A small encoder-decoder image transcriber, trained from scratch.
Model: encoder arch caformer, encoder norm rmsnorm, encoder moe soft, encoder num experts 32, encoder depths [2, 5, 5], encoder widths [48, 96, 192], decoder width 128, decoder layers 12, decoder activation star_relu.
Training: muon at rate 0.018, 5700 steps, batches of 64.
Data: trained on analogue clock faces, 3.7 epochs.
Rows from block 5 of the text decoder of a small encoder-decoder image transcriber, named by matrix and row number. Rows with one number belong to one neuron. Each number is 128 + 24 x the weight over its row's rms, rounded and kept within 0 to 255. All counts start at 0.
After each neuron's rows are labels from the 100 texts, of 14976, where the neuron reaches its highest value: "fires on" is the input token at the peak. Only what is clearly more common there than usual is listed. The data: analogue clock faces.
# fc1: MLP up (decoder.blocks.5.mlp.fc1.weight, 256x128), inputs 0-63
# fc2: MLP down (decoder.blocks.5.mlp.fc2.weight, 128x256, transposed), outputs 0-63

fc1.247 [126 124 132 136 118 119 158 155 153 136 117 130 172  83 159 125  61 115 144 116 132  85 122 155 119 104 132 144 135  85  98 101 109 119 176 113 152 145 139  80 122 162 127 153 128  91 109 117 122 123 139 122 126 155 118 125 150 169 172 126 113 163 171  80]
fc2.247 [141 139 116 104 135 124 178 109 131 114 134 140 116 133 102 138 173 106 109 161 122 111 141  95 102 161  98 120 124 152 153 133 115 107  57 136 121  63 152 145 134  91 128 121  94 121 134 160 125 167  94 119 166 122 158 115 124 119  95 156 151 103 104 122]
fires on: "9"; "0"; "7"; "8"

fc1.97 [113  97 132 124  77 119  99 151  91 102 114 148 154 148 128 147 140 122 117 130 110 120  81 146 144 117 118 123 178  58 106 136 123 143 167 115 107 128 115 102 114 152 145 118 151 160 101 112 129 149 121 112  99 127 160 151 144 132 140 107 118 124 115 138]
fc2.97 [ 99  84 129 122 104 152 142 188 154 128 184  89 111 147  99 124  89 149 137 102 104 141  87 105 127 104 170 134 120 138 131 165 137 174 145 161 163 140  91 117 123 127 141  97 161 122 107 105 128 107 134 123 174 135 169 143 123 122 124 103 139  99 156 199]
fires on: "<end>"

fc1.225 [145 113 125 135 126 123 125 104 124 155 124 124 119 121 102 159 154 121 170 148 140 129 153 119  89 146 110 147 168 129 106 106 158  84 126 129 153 135  93 120  86 134 129 110 134 116 151 140 109  77 102 134 121  85 159 168 162 190 146 123 102 135 103 151]
fc2.225 [128 133 170  95 137 148 112 169 108 132 120 125 123 142 138 107 156 117 155 130 102 113 107 139 160 119 147 167 161 130 147  97 161 111 156 112 164 165 107 121 125 117 143 173 104 103 123  91 152 148  93 151 114  91 158  87 110 136 156 118 139 152 101 158]
fires on: "7"; "9"; "8"; "0"

fc1.116 [123 164 123 112  91 130  94 100 175 131  87  89 126  81 159 118 161 156 103  80 152 151 106 106 122 119 121 134 109 112 116 155 104 106 136 113 109 174 162 145 124 113 123 136 166 142 124 113 127 126 111 159 159 105 120 126 116 148 119 186 145 114  68 107]
fc2.116 [104 105 110 164 154 148 125 140  95 125 129 148  99 152 128 155 115  84 168 145 104 137 160 182 150 143 143 139 139 123 123 108 157 128 136 161 128  88  69 127 130 156 137 118  68 120 146 142 126 111 151  71 119 139 122 115 133  97 131 106 111 140 161 128]
fires on: "0"; "9"

fc1.166 [138 137 134 122 153 128 153 133  55  98 130 150 122 111 119 168  90 126 125 146  94 107 150 134  86 134 139 148 172 108 146 170 105 137 144 107 148  85 125 111 118 168 128  88 100 152 153 137 158 118 136 114 134 136 119 118 129 117 128 100 125 142 203 130]
fc2.166 [123 118 106 133 116 134 133 144 155 164 104  83 134 134 134 107 145 104 175 115 153 134 136 105 113 122 123 126 109 121 117 133 158 107 112 144 108 167 133 160 153 115 130 149 156 119  69 112  81 107  91 143 157 134 149 105 161 109 108 184 125  88  77 107]
fires on: "9"; "0"; "6"; "7"

fc1.148 [131 134  79 105 126  97 173 122 120 172 146 123  96 135 139 113 131 108 124 148 162 162  80 132  97  87 167  90 127 123 145 167 120  93 117 138 110  98 127 169 152 139 103 140 109 126  93 130 118 115 103 116 125 156  92  97 104 156 108  95 167 128 131 171]
fc2.148 [130 166 199 162 123 123 103 116 143 107  99 121 151  90 155 141 123 117 128 123 108 150 116 129 165 147 112 178 116 164 118 118 118 154 139 133  82 117 173 125 143 107 158 135 149 163 144  92 130 158 133 115 154 118 144 152 155 123 144 126 115 132 108 124]
fires on: "0"; "9"; "7"; "8"

fc1.66 [142 147 125 127 180  86 138 108 146 132 146 129 134  93 142 131 159 137 138 149 100 135  89 116 139 132 137 154  85 117 120 142  92 113 133 135 105 146 127 129 115 122  91 103  97 111 120  92 132 125 108 125 110 124 129 121 120  94 125 122 121 158 159 143]
fc2.66 [135  94 110 132  99 129 126 156  95 123 147 142 135 128 124 128 149 134 130  92 148 159 116 124 121 161 114 118 176 140 171 114 140 131 121 133 126 175 127 137 127 134 129 141 172 145 162 186 124 114 160 135 153 156 151 135 129 101 115 119 140 122 115 125]
fires on: "3"

fc1.79 [125 108 154 101 105 147 103 144 132 130 125 146 179 103 163 113 114 110 139 156  98 144 115 132 136 117 136 125 148  98 124 135 139 152 157 109 183  96 130 106  78  78 153  98 112 147  85 139 115 136 118 130  92 155 141 152 109 103 100 134  94 160 147 143]
fc2.79 [112 126  96 114 109 108 126 141 112  96 130 112  96 107 102 173 169 123 149 109 150 167 122 162 125 154 147 127 128 138 131 118  79 134 134 105  82 152 131 133 141 122  92 123 113 100 129  93 102  80 111 112 138 142 120 134 127 113 134 108 158  67 111 164]
fires on: "<end>"

fc1.86 [148 115  70 110 120 137 143 154 167 159  99 147 146 141 131 168  98 127 129  46 130 157 132 108 125 137 148 146 127 131 102 138 140 151  90 132  82 146 151 125 158  94 143  89 131 147 132 156 149  98 172 129 141 112 138 101 119 138 138 114 149 109 108 159]
fc2.86 [126 144 165 165 141 109 122  77 136  95 161 110 133  93 138  94 163 126 152 153 135 109 126 124 140 155  81 106 128 124 172 126  84  80 158 125 145 110 130 101 132 133 110 186 147 161 135 102 114 150 124 129 107 144 128 161 104 133  72 135 128 146  97 100]
fires on: ":"

fc1.9 [120 115 103 128 109 137  82 164 115 127 183 125 142 161  99 133 111 155 162 125 154 129 154 156 166 130 127 115 124 144 146 130 114 159 124  94 133 156 134 163 124  89 132  70 140 120 142 112 110 102 122 158 126 111 141  98 120  87  81 124 166 117  95 126]
fc2.9 [119 114 135 101  85 114 122 152 162 125 112 162 167 174 136 149 154  88 127 104 136  99 129 158  72 126 156 147 119 101  84 131 143 139 167 120  94 124 113 109 153 140 124 134 185 158 114 145 178 146 107 147 135 154 169 144 118 193 120 109 129 113 127 117]
fires on: "<end>"

fc1.5 [178 130 160  97 133 133 119  82 138 136 115 153 122 111 112 153 137 100 102 122 126 135 137 166 130 153 134 111 108 104  77 142 124 125 168 142 148 118 139 139 144  90 155  89 129 111 172 162  92 111  88 132 173 118 160 133 108 124 138 148 109 136 148  96]
fc2.5 [128  98 103 127 119 169 151  95 133 119 151 156  98 105 158 163 104 143 126 122  90 153  91 123 160 140 143 119 106 111 113 117 115 101 105 109 154 108 164 150 153 150 117 123 145 114 133  99  96  94 166 142 150 146  95 165 149 112 160 134  99 134 154 146]
fires on: ":"

fc1.14 [110 128 138 137 141 159 132 140 105 131 112  94 142  99 114 141 127 136 168 162 117 139 122 138 160 158 121 134 174 133 131 143 124 144 138 126 115  96 146 112 117 124 159 107 144 126 124 142 124 161 129 134 109 108 159 114 106 106 112  77 102 127 162 145]
fc2.14 [119  87 110 148  90 129  87 146 123 158 171 115 119 192 128 159 127 164 122 104 113 124 113 102 104  96 143 135  96 160 110 129 124  91 100 112 127 142 117 103 160 145 126 118 144 163 118  98 101 108 107 115 138 145  94 149 148 118 154 101 141 141  97 121]
fires on: "0"; "7"; "2"

fc1.147 [ 90 110 165 119 105 130  87 133 150  85 145 145 122 138 162 138 152 127 131 134 154  93 134  99 108 142 142  97  91 126 167 118 142  88 130 172 162 140 182 109 101 134 134  99 141 130 149 148 137 155 134  94 123 109 105 153 158  82 137 107 104 168 139 141]
fc2.147 [120 150 106 149 124 157 130 150 107 145  98 101 128 131 110 160 139 103  87 117 134  95 102  98 150  96 134 175  82  93 119 145 117 162 129  80 118 124 112  98 143 168 132 128 114 150 144 130 145 155 133 141 136 120 156  98 118 102 166 135  89 111 167 111]
fires on: "3"; "<end>"

fc1.145 [143 133 113 113 132 106 158 174 122 173 156 137 117 130 118  76 102 170 146  99 123 124  73 117 122 138 134  97 140  81 130 114 120 152 109 165 140 105 137  87 112  74 139 116 159 133 147 128 114  69 130 117 134  93 152 113 117 102 162 116 125 104 118 106]
fc2.145 [122 103 118 134  76  98 108 145  97 161 118  95 129 121 147 161 124 125 117 115 105 125 109 116 103 106 102 110 126 116 152 171 132 151 129 112 130 163  77 134 144 108 116  99 118 173 143 123 160 152 110 163 157 134 127 148 100 138 100 179 124 149 138 164]
fires on: "<end>"

fc1.65 [137 110  85  99 102 116 163 163 101 172 141 116 146  95 137 117 111 150 154 155 179 150 142 115 137 112 140 139 144 151 136 172 128  84 114 130 157 104 126 125 123 128 129 138 106 146 140 144 100 115 150 121 119 173 111  78 116 143 154  79 153 144 151 152]
fc2.65 [ 89 154 151 172 175 124  63 107 140  98 153 112  72 140  97 120 144 129 103 124  59 119 108 121 127 132 132 120 112 127 144  89 149 160 145 142 131 160 141  92 165 159 119  98 146 150 127 106  99 145  97 114 157  67 168 166 148 116 100 158 111 121  81 122]
fires on: "0"; "9"; "6"; "8"

fc1.232 [115 138 143 129 189 122 112 100 173 121 157 114 115  94 128 101 129 166 123 146 118  94 118 136 136 167 126 140 134 140 154 101  99 160 115 155  95 151 195  86 146 142  96 165 153 131  79 172 127 123 121 133 110  92 124 122 141 128 115 119 136 163 154 111]
fc2.232 [143 109 145 150  97  97 118 129 103 112 107 119 131 137 139 184 123 109 111 106 107 169 117 100 163 120 102 112 115 151  96 178 130 116 108  76 134 124  75 144 102 109 162 106 139 155 190 110 112 151 160 121 126 141 118 118 134 124 117 125 121 138  74 151]
fires on: ":"; "3"

fc1.230 [125 137 104 124 132 144 110 136 125  94  98  92  96  67 109 165 155 126 119 108  96 121 180  93 115 131 104 141 119 172 113 151 143  99 115 148 132 123 103 102  94 159 101 168 157 180  99 127 140  93  94 144 125 118 138 128 114 170 109  96  98 181 106 128]
fc2.230 [115 133 119 138 115 131  83 126 100 142 144 139 160 159 106 104  72 106 154  92 125 152 138 158 152 106 161 152 123  86 122 150 118 106 147 128 170 143 158  99 157 117 116 128  97 107 148 125 108  99 105 140 104 150 161 143 115 136 104  93 136 149 109 150]
fires on: "7"; "9"; "0"; "8"

fc1.59 [121  98 128 106 166 129 146 148 133 124 100 104 141 159 138 137 110 135 101 151 145 122 131 143  69 139 107 101 130  84 130 179 141  84 107 106 123 133 188 129 160 155 127 157 135 194 156  77 146 145 115 140 123 129 123 172 120 150 103 143 150  95 123 124]
fc2.59 [142 128 157 106  78 136 115  90  99 137 109 117 123 137 111 133 104 129  82 157  87 129 111 116 122 182 112 127 135 124 150 136 116 115  99 129 115 139 154 108 100 140 147  84  92  91 156 122 130 139 102 132 146 150 167 137 155 121 139 159 129 116 137 142]
fires on: "0"

fc1.210 [124 144 137 181 135 147 112 140 142 110 125 140  89 178 126 149 122 108 136 146 113 161 138 138 117 118 132 102 119 134  87 110 148 133 169 149 134  87 165 140 127 156  84 129 152 160 142  76 167 120 111 165 163 107 116 156 159 143 113 132 120 129 101 128]
fc2.210 [136  76 124 146 122 114 126 142 152 155 135 107 105 110 111 157 115 130 102 138 135 115 156 101 152  72 113 108 125 140 184 148  87 116 161 119 129 183 105 152 116  92 145 127 150 101 139 141 125 105 155 105 145 102 178  93  95  88 140 139 102 125 123 134]
fires on: "2"; "3"

fc1.12 [127 140 108 162 120 135 123 130  83 126 174 136 122 135  98 151  96 137 146 171 155 139 119 128 114 104 158 113 175 133 120 121 142 125 155 117 107  72  98 140  78 137 129 120  94 163 174 130 156  86 149 115 121 143 104 111 132 152 148  96 117  85 141 135]
fc2.12 [143 116 115 114 142 112 127 166 165 124  96 110 102 131 142 124 109  95 155  74 112 148 132 122 132 111 153 178 146 109 128 139 108 142 117 112 122 131 165 112 134 152 150 107 143  79 121 111 139 126  75 171 177  80 145 145 178 107 116 172 150 151 119 163]
fires on: "0"; "3"

fc1.40 [141 134  77 103  85 145 139  95 128 131 103  81 173 140  93 104 120 101 126  96 100 160 169 132 139 131 163 145 128 153 156 164 161 141 118 158  94  89 119 131 110 104 143 116  92  99 107 120 112 110 121 131 143 126 151 115 114 175 142 117 111 116  88 153]
fc2.40 [143 143 108 169 130 108 125 157 116  90  90 151 137 117 143  96 163 134 139 116  89 130 136  95 135 104 147 131 146 158 123 148 113 134 148 122 157 166 111 131 109 121  97 107 104  96 172 139 149 112 158 136  94 136 100 160 148 127 146  99 154 132 109 119]
fires on: "0"; "5"